Weights of a small segmentation model: 48-pixel images.
Rows from block 6, named by matrix and row number. Each number is 500 + 25 x the weight over its row's rms, rounded and kept within 0 to 999. All counts start at 0. Numbers have three digits each. After the name is the row's rms in percent of the matrix's.
# conv: 3x3 conv (model.decb.0.0.conv.weight, 192x384x3x3), inputs 90-99, a 3x3 kernel for each
conv.19 102:502514500491509486512506477519479490499496504498484505505511486478481497510501504509504518482511480510506498544516505492484490474508498471491514521545502469485490487508509501475506504478512501475494514494493489510481506479479513509519487478493521492474497507535499526517
conv.20 103:487486530480505517491507510503477436496489492501500483487499488530538468488482486480522512510547470476507509474492481509467482516493489517530469486485501507469528519462521476518510470504501472527500453481502526490489500503498484498486485522463488516515471527466496513522
conv.21 113:503509503519535489496494502495503513515504490499507490514478512515512487504523456516501524505513495509472486519501510479523501519513520497480506502498517504524509485511503521510491475518513499482505474567476517520476479532517474544502507482480508515515495510522541490509
conv.22 086:480511457499508461484519497506488507503488522496507552503479487497534518465520471498521499504490523541504532493479493503524534482502494512488506494472524485504533495490477502541492535453503485493511472489512539494504524474489464487476524525493512515496497489512515476495
conv.23 098:526504497520489507473494522491499467512498501493499516482484489497509487489512501526486491495508495510510516493513489498506498474522489473513523484491493475518519492492507534498520514494514515530521491459487525492503506523507497470500498507480504506506488526501511511493
conv.24 097:499513475499495499510493485506505495482512505474526468513473507536509507523538493478495484506487511535471520506483476491495490471497498471511520491504508489459524499507504463558492492493510514526490502484499506543508523467498485480517503525516486514476473525485511477499
conv.25 107:485516518479492528526499502479479514497506514483483481514535496490493496495490515536504475497500508505501529526490517491484533510482485523519482476521506479482490473479503529492509482515464474505487494508499481508514505492520495471510497459517493500484522484492498504489
conv.26 097:501495450486539459486516509494507510490491507519495490520517497494499472502515486480516502497472515506506515510495481516515492493502499533483514526463487488492511454544465460488485547540538500491477505532499502474513493481510494523465491489492508522470482493529476499495
conv.27 099:505503527509490475470502458513496506514515523505494508525489512507514503504493482490477500519490526490461506500489472479516477512511494514517495497489527485487531502497499493538514519501533481496506469521502509499491492484503493496486522503512489496526507504515502491493
conv.28 089:515508525511514501491493485509497480512463511479456488484518501500479483525523519478494503481487500503536484523484487504498476481542542484503496482518519506487515498472473485520541533511494502509482551476456504497520517529482499521523523492491504488523476474514507546483
conv.29 095:498506531487490516459522490502516492502521493487535504500526493503499464531484502503470485514485502481513519452509520491489499520515486503513536490507521483489474510508512476484518499500513475487504487481528496502506501494465502498510484506489514497476491502512507523517
conv.30 115:499520520477507507499503501513508514496504499507483502479503513507493482524502474490508482515495523485492525483491542505494511529438486484495521490488500502465512518509490510489500530484495529488502521509491498511488519510492488497512521515516510475489526484494489524477
conv.31 094:499497500497500469482474514480506476500479454526492508469530489512497503494510523504509520505487511506513472491492512503488460483474468494493491462522478527521519516478463513505506534495502463464504500499475526508512499495510480498507497526477474487499475511486473525481
conv.32 112:504481485516489486517512516491488493487513491501510474478517479497502532506495486515487485499518471501496509520488480496491505504507503504516463464497505548519516481483505508486477479489487473514480496505507498482485497505482514478494505480469510511506522484509486493485
conv.33 096:468501483484489513511493509505491500506471510493498524515491503467491509538503526496532505495480480489471481504513470483509496518532492527492495516506539462471521512505493513504504481504509503510501516499519479477483468492508535508508500458512500508531507519515507488494
conv.34 099:497492488504502494492505524507496516516500481522484500460502503504489488499512515514501500463513537506477504510492500505477472515500472513492507499496502528492491500486465527512518462493509482523501487508484508535514480490532490522481503514514529474492505492479473500489
conv.35 095:512483515500503492494473491515497473494486497533497514508499498496484473527477478479495511490524499467508530499477515478533504515494515495478501498495500485504503467509519499509496488518516493484476505520500514499494504494493486500482508496515507517489493503481473527503
conv.36 094:532486527494486499549512521488489514501475504507441496472530500483522484492509529518532486490478528508508524496527516534461493521508500489520502474507491461515471530488477493511503496487532477528500488496498487525495521492501505469493487488470490540484498531488510532470
conv.37 099:473484517505501503483493501526500490502498503499498478519493489492498497542539500469505469484513483516494482513544477486478491528487477503523486485505509500488500526485504508519510498506526503525514509490509543484509479492470510478478519499447491497482501488482484478506
conv.38 098:497508506501475470516522480506507494500512493496499502499490506506494522490459520497539493477514492494529505483491460517519487494496490486504523523508514532498507517470497513495494492488487500508495501506508480468486508517509488481508524482477528497503514504517499520485
conv.39 094:500507542490481509489488504503521492481476491502469471499496493501506458476495484486511518503515492485510469496486502483517538486510455477503488502486465519468464495448536495499501535544487496499474510481463501466519466514505479476530487494521517524486535500503518496499
conv.40 092:511504521481476497485506481485495509528482480494493510463539545496502520512502513486510497487498505515513536505511502509469471515499507479526483538493487522505514496501497514505488474500505509512515502482485493474511520489477491464478494486493496510516520495483504508508
conv.41 101:496486498529500520501486487483510497482512511504470528485480541515487487508517523514513522496474510465469500489508490486499507508495537502529471484499490515522472505508500519516500487482515484510514509500480521496514501509509497518504488505514530470485502494508468531486
conv.42 095:515501495473505491492521459517514471513482511524503514507519516486482493492518486506492503500499529478491523502517501503511481498486486482489498481524518471515492463501505499516496505511513476495509499485489513526493529467523502490495517521479491477489493520504500488478
conv.43 104:538489459480505509510516504516491486509465472530527511511494491494489475492520513522508495496470532509498479529509498520490516509489492509505487483517526527504481547467489471482493508526514480524499530454475508532498513514505488503526515482511511490484498482479502529482
conv.44 106:469498487477489524477530522474497481502497499531496500510496488504479495520486470528505484494475508498492502527529486496516503533520506531494501511501479486461532467482510505516491488502476496527520489486473519507525514498505505483506535513495519492497475493469464548482
conv.45 106:509509514508530539531495516485516468482515489510519506512499477532504477504528487484517496502473495502504491502510493497505499510515494516511481510498493489484485496529486499497500514502539516483485507486516526515492505492515489503476513531491491483514512509468497521505
conv.46 096:502489508530509502517534488495521498487505498504509538499477519463455509506490491507511485494459531490481518509494471525475450547520490492506522495504502485495518517497511482470509499520502520505497484487497509494508484522522496498491524499512527488484522504500447474512
conv.47 104:549479516494481488532530493527491515504489460490515495482507509518541487481498511527540498504506536503493524503519490555472518527498498504505490484504488498516478519471464509510479517530519462505481525491506507514495490500487483506513524522482531500487501485496493513508
conv.48 103:492485512488489504484490505473526518486523508483512496520463529500488499481515491515510516513496514495479478501477511480531519472524493498463511529515509517484479453490496497510487505472517474499518506490478501509475500511473496502477487520508500520524505505505475499506
conv.49 112:494509538518500505498491488530495486507507499514503482477509499483508505488519498471485484495510500497497524510503532480487509487498495519485501499510510482482505480494492506460517493483499498482484511488485513484492505514504483478474460483507477503524487494531501504506
conv.50 110:535497488493519527490478518509500484493504513464500506538490478494490510497493527506493489510484514502506520527511478521492493497513490509497501469508493482511477468509523501462504509475511510512472515497493488475511512535482488509485514514515525521498473484480519525532
conv.51 099:513517482484493488482484489516515496504508499469477487519504484544511481523463489472486504489508494517491490491486483504498511518502478468504494482508496482515494480507492500515510499497497492502504520488518544496519501474473491485489531512497472512491493519488513498488
conv.52 099:498463501504505504493515478495511509505496475512518508505527495496508500497459499479492483517532493485493484531502518473469528505504471526514461510527509487498511479499505509485494466500504493483485504496525525466496493497473508489507478492511492498488479496511511500530
conv.53 103:493497489514480495496525522525504460523493468453493535493503480486480501515454508473512534477485519478492526487493475484491497507460486499519503459491520502457496510489474471526523515524498515470514528492475502507511504502481511492459489495485491485511484498478482500498
conv.54 101:509508500508529495503498530519479497501493525483520484524483491516473507494499485467478527512478469548489488488504479503495488529484495491464496508501466491532493479493483521492514518510495515467463513477490488517510469487495491503511519519490494498483508482470508509498
conv.55 111:500511500511526515506516508475502507527491489473492494497504505507498447490502485509490512492495539497515517527486504515486500490481478475503508493523528491471476487500498521496498524483496494521487506497486514489519500514468519488531503504513477500488494476473514464497
conv.56 101:521498501496495494516495483511490479533491494512502512517495517478473511475505530523519500511497513491498505518488488504481504457477500510517521504508508501505509497495486497476495508506524482501499502490497483462513460511523511500502510472515518505515462487524482484501
conv.57 097:501492491513564488488516489497476532507511485510524501496488508515462526512495477515511536499486521528459519523494509525479509524507502480508492499481517523488495484542481474549465483488509503510444477476539513510520477505494496490512512510496503494500516526500538466490
conv.58 088:507502523491522491506506488488494525497522495490529516496478515508530484519539456488470520479488524517478505489478456474511519504477511464517515486527492487495506494460470477546472535524516493524531467471501523572496511506529499505507532515490529494508478483522472489491
conv.59 095:452474484480508514503521529491496465533514487499492511470543512487471485459505539486512506486520523526507497504520523499529489517523528502518499506521504471464524514513518517504484507487539497495498500501494464513511470475503515499485488475496518528545508531513523461514
conv.60 100:496465483478466517502534524500503505508494522512503522472505489486491488513501513499502495526467487489500514527490493510517497501495484495496508505497509491489477494490517516523500504477482498501492518486500473490498476488516488498500468460479489482500498515522520505503
conv.61 108:503496516487475503520478496493518471496534496495505496510506515507504510477476493522501495503504487479521512489493507495505517503516480496507488495503535488534489494508492492492518517496483488476519500502532522508481527487505497481501537500493493495491497504498492483452
conv.62 095:506509515477485510516490483489524524473504485496502480493515502505487520508457507519481520512510515502499492498487511499490497485514519495490468514507497512520487506475502501491519537511478493466504511486493520493489486482493528488495494512490488551497487481469496499492
conv.63 099:469501475490494511514531479495493496519486488490518533495480519501493496503476493502486497504488550477471501507522470475535505512456496481479509530492490520456498481529501494499469527525500484488513512481503500517456478487511505490489495513520504509514513490506520508494
conv.64 092:527518483495528488484486510458464457504489484516482493485503500518497492470493506522502492528486509545466522506521475491499504493502475492506502522493484516505505518505493501484507503512456521490485494466488502554482476516492495470521488493489502509489496522474504510490
conv.65 104:521478478486524497505510513495495505514496494463511535502487502492509503510523461484488522469490509524476473504493512508486490525475512535506498490488541505490540513501492483485522502484512491501532534473470538517494478508501499517509514530500485537493504475491486524466
conv.66 101:506499501500482514509516472503511515527511483491479504466483514511483495462504519455480504502496492503523466469494504503478495493504507484492502491501502514473472500492487531491490513488506512463505523486452505493487515502461484503512516504508509475501518468517467490510
conv.67 104:511511489514508494493496491495481515520504504487476509512509516502477485492502495483535504493508503515501515504493502494473502486506504499482494492493508523497518481490507506518507522496503475493498506502494505501494527515512475470498496497510494500532505474505503499508
conv.68 086:468520527519513537504471497513496457520534487498455459506532494513481509507505494513494487484487475492507469503486506485486520497515481503461474530494492519495535494470506504478498527481481527490471508490505527481511519482494491476483500505515487482505508508481494514485
conv.69 097:516471515459484516486521518480451518519483487480499476532516497504484475502509497521517528454497499520495507544453486499468490509510499514486479497480488467507493513495489468533508505531472507502463532468486529536490471494526489487462510546470485457521527486483496520458
conv.70 094:501477477492483529506508496496493463489514498492485485512506489503459487493509522514512510493466475497518499492512478508468518487513498498482508495510516522490488479515490506489523499499479505511494514482476494506484502523521495503501479479508523484497489493491480508497
conv.71 106:511509484484505512488467514480526499505496506504463505502532447506488486527482509526536508514505480498480521516498483541475476493509466529495503491482491490494489515500466535482486496519511475508499484493508489505480489494490515514511511498516518474499503495483504509480
conv.72 108:485499513490503535475491491510507519471487531499503492516456511515505516528504500496515494469496510494494491467503470500484481511491482495498517495506520497469489504518476502500468485504517520502502505480510504515510493496513535484508529523522504489489496498479505505476
conv.73 105:535483499491512497492499509507515469509528474512490499475506554499515502478502511528520446480487510499538493498518505496510502476506506496495516524505499492500499489482489481502485499502510495510501515487499501486511490469533487505493495490470494502505505503526495491513
conv.74 101:510497481497506482507483510470498544492532500458513506493504499479509469483513538522511526508471522503516534499473509513466497499479483520513534470478482481537494537546508485443480504514499486505482492505483508483502517514502480510492515495530490501481502487468491523500
conv.75 097:508498501519501467503509493498488509505516514488509492497496485498492533494496485491484482500522519495490505520531509528524463494505479510528514519483514484437511517504493464533479481504487508507530491471511541506457531510492510484523493508487495482477498496506506458516
conv.76 102:510484506513492485484470530496505513491499478477488490496484498497501497500489508485522524489515515514542488505491501502493503493529513482497479497504471497517531519509450497511532496484515524506486540452462507486482511479508527507504521514495526493506504511507487509526
conv.77 105:518496524504524490500515478505496484493516496472520531500516522529477501492487507496516476477497510482501532519495500499508492433493516512489495483484513493489505513450504502493486509507518486508507498483515502512489502480503502457481501514502476508504518487508493494506
conv.78 105:499501495518526521510489512493484499470491499493486519519477480485479484530488495499504521482485479514503468518509506485497487477536518488490518501520507482478504505497497515510511519510538511504485526493508481494503490479493488518497483478474499487502526501484473508507
conv.79 104:507475510501489513504512474508486497507478514511517474492521530509502504496487477528533480504498479491497497550483533496511515504504487481522472502497470482509484498467504485509472528500489507490503505466504509514509494518485518493517529493515476510460494488485509500497
conv.80 100:508507542486516516525471498531528497492471493484529501509475496517506521523499497491496482486507491508477477497525494503478480482510516492519492501530487491506519482498516498523488503479502494501514511467527495532503476497481497504509506526513457478471535525488499493502
conv.81 103:524495474495509485499496521537524512509491494532450485493534475478481503511483482481526489484509492488474474494515507501479503510468477520492511476507501481485481510496480534484471474521515476509501513456535505490506514508517498484491485484517491488497498495492505526518
conv.82 109:510499494486517509484510504513496521526501485521474513480503485501504499497495480481502508495462503519527485483499530496471515517522508491492523498493509452522520512498459504518504531488527500518516504447490499506495507516494497513489505485493540497509501500501503464517
conv.83 099:461528499543497471536502502522493513498505525516486490460496477464508488516483496524513501480482499504497497515516500506500485499502502496500491502482482506501486505514495501500503540471506484520481477480459498523487510497490482500512470541497503504511477495491514510488
conv.84 091:477473515496499505504470518482492485523474490513483499460486510507505474518466464502547510470515478495505492486518507493498487495498484486510473472501514535486491479479517494513523490525511507477528480432488507478498467512537496516500490519495529497547484491534498504472
conv.85 095:522503530493465508507499496491475484496495515489525530521498530473492507518462493530526462463496537471514511502495533492514502483503474477525504500528515523500478475473478506503508498490479492462514543477502498514474496517506522503486504483473491525544508496500485508515
conv.86 105:523522499532535514495488485496477463514510520511500510499474501519486517498527464508504504491501505514458527497513483481507464523514490482490480510486480470507513494506517501521467507487516492465495484519478485554521516501518474498509495534499510490508524536482498483489
conv.87 103:510484501529511518478483477497505500526485489499510509499511496493527511489525477495500486502517486518467502483472470489539473500536491515501493511514510501510498495490500494471501512506512478488499491511503493514529519479490504468513506477512481505506500538494459473494
conv.88 092:483482513525532490482480463500504519510488507479487543507496488536504499562494510498486522490508517501476479482489495475492510516490506481498499524499532516510493513517525477526488526487533515504496504468503542521536512498494525487499502536500513484519495506526500483499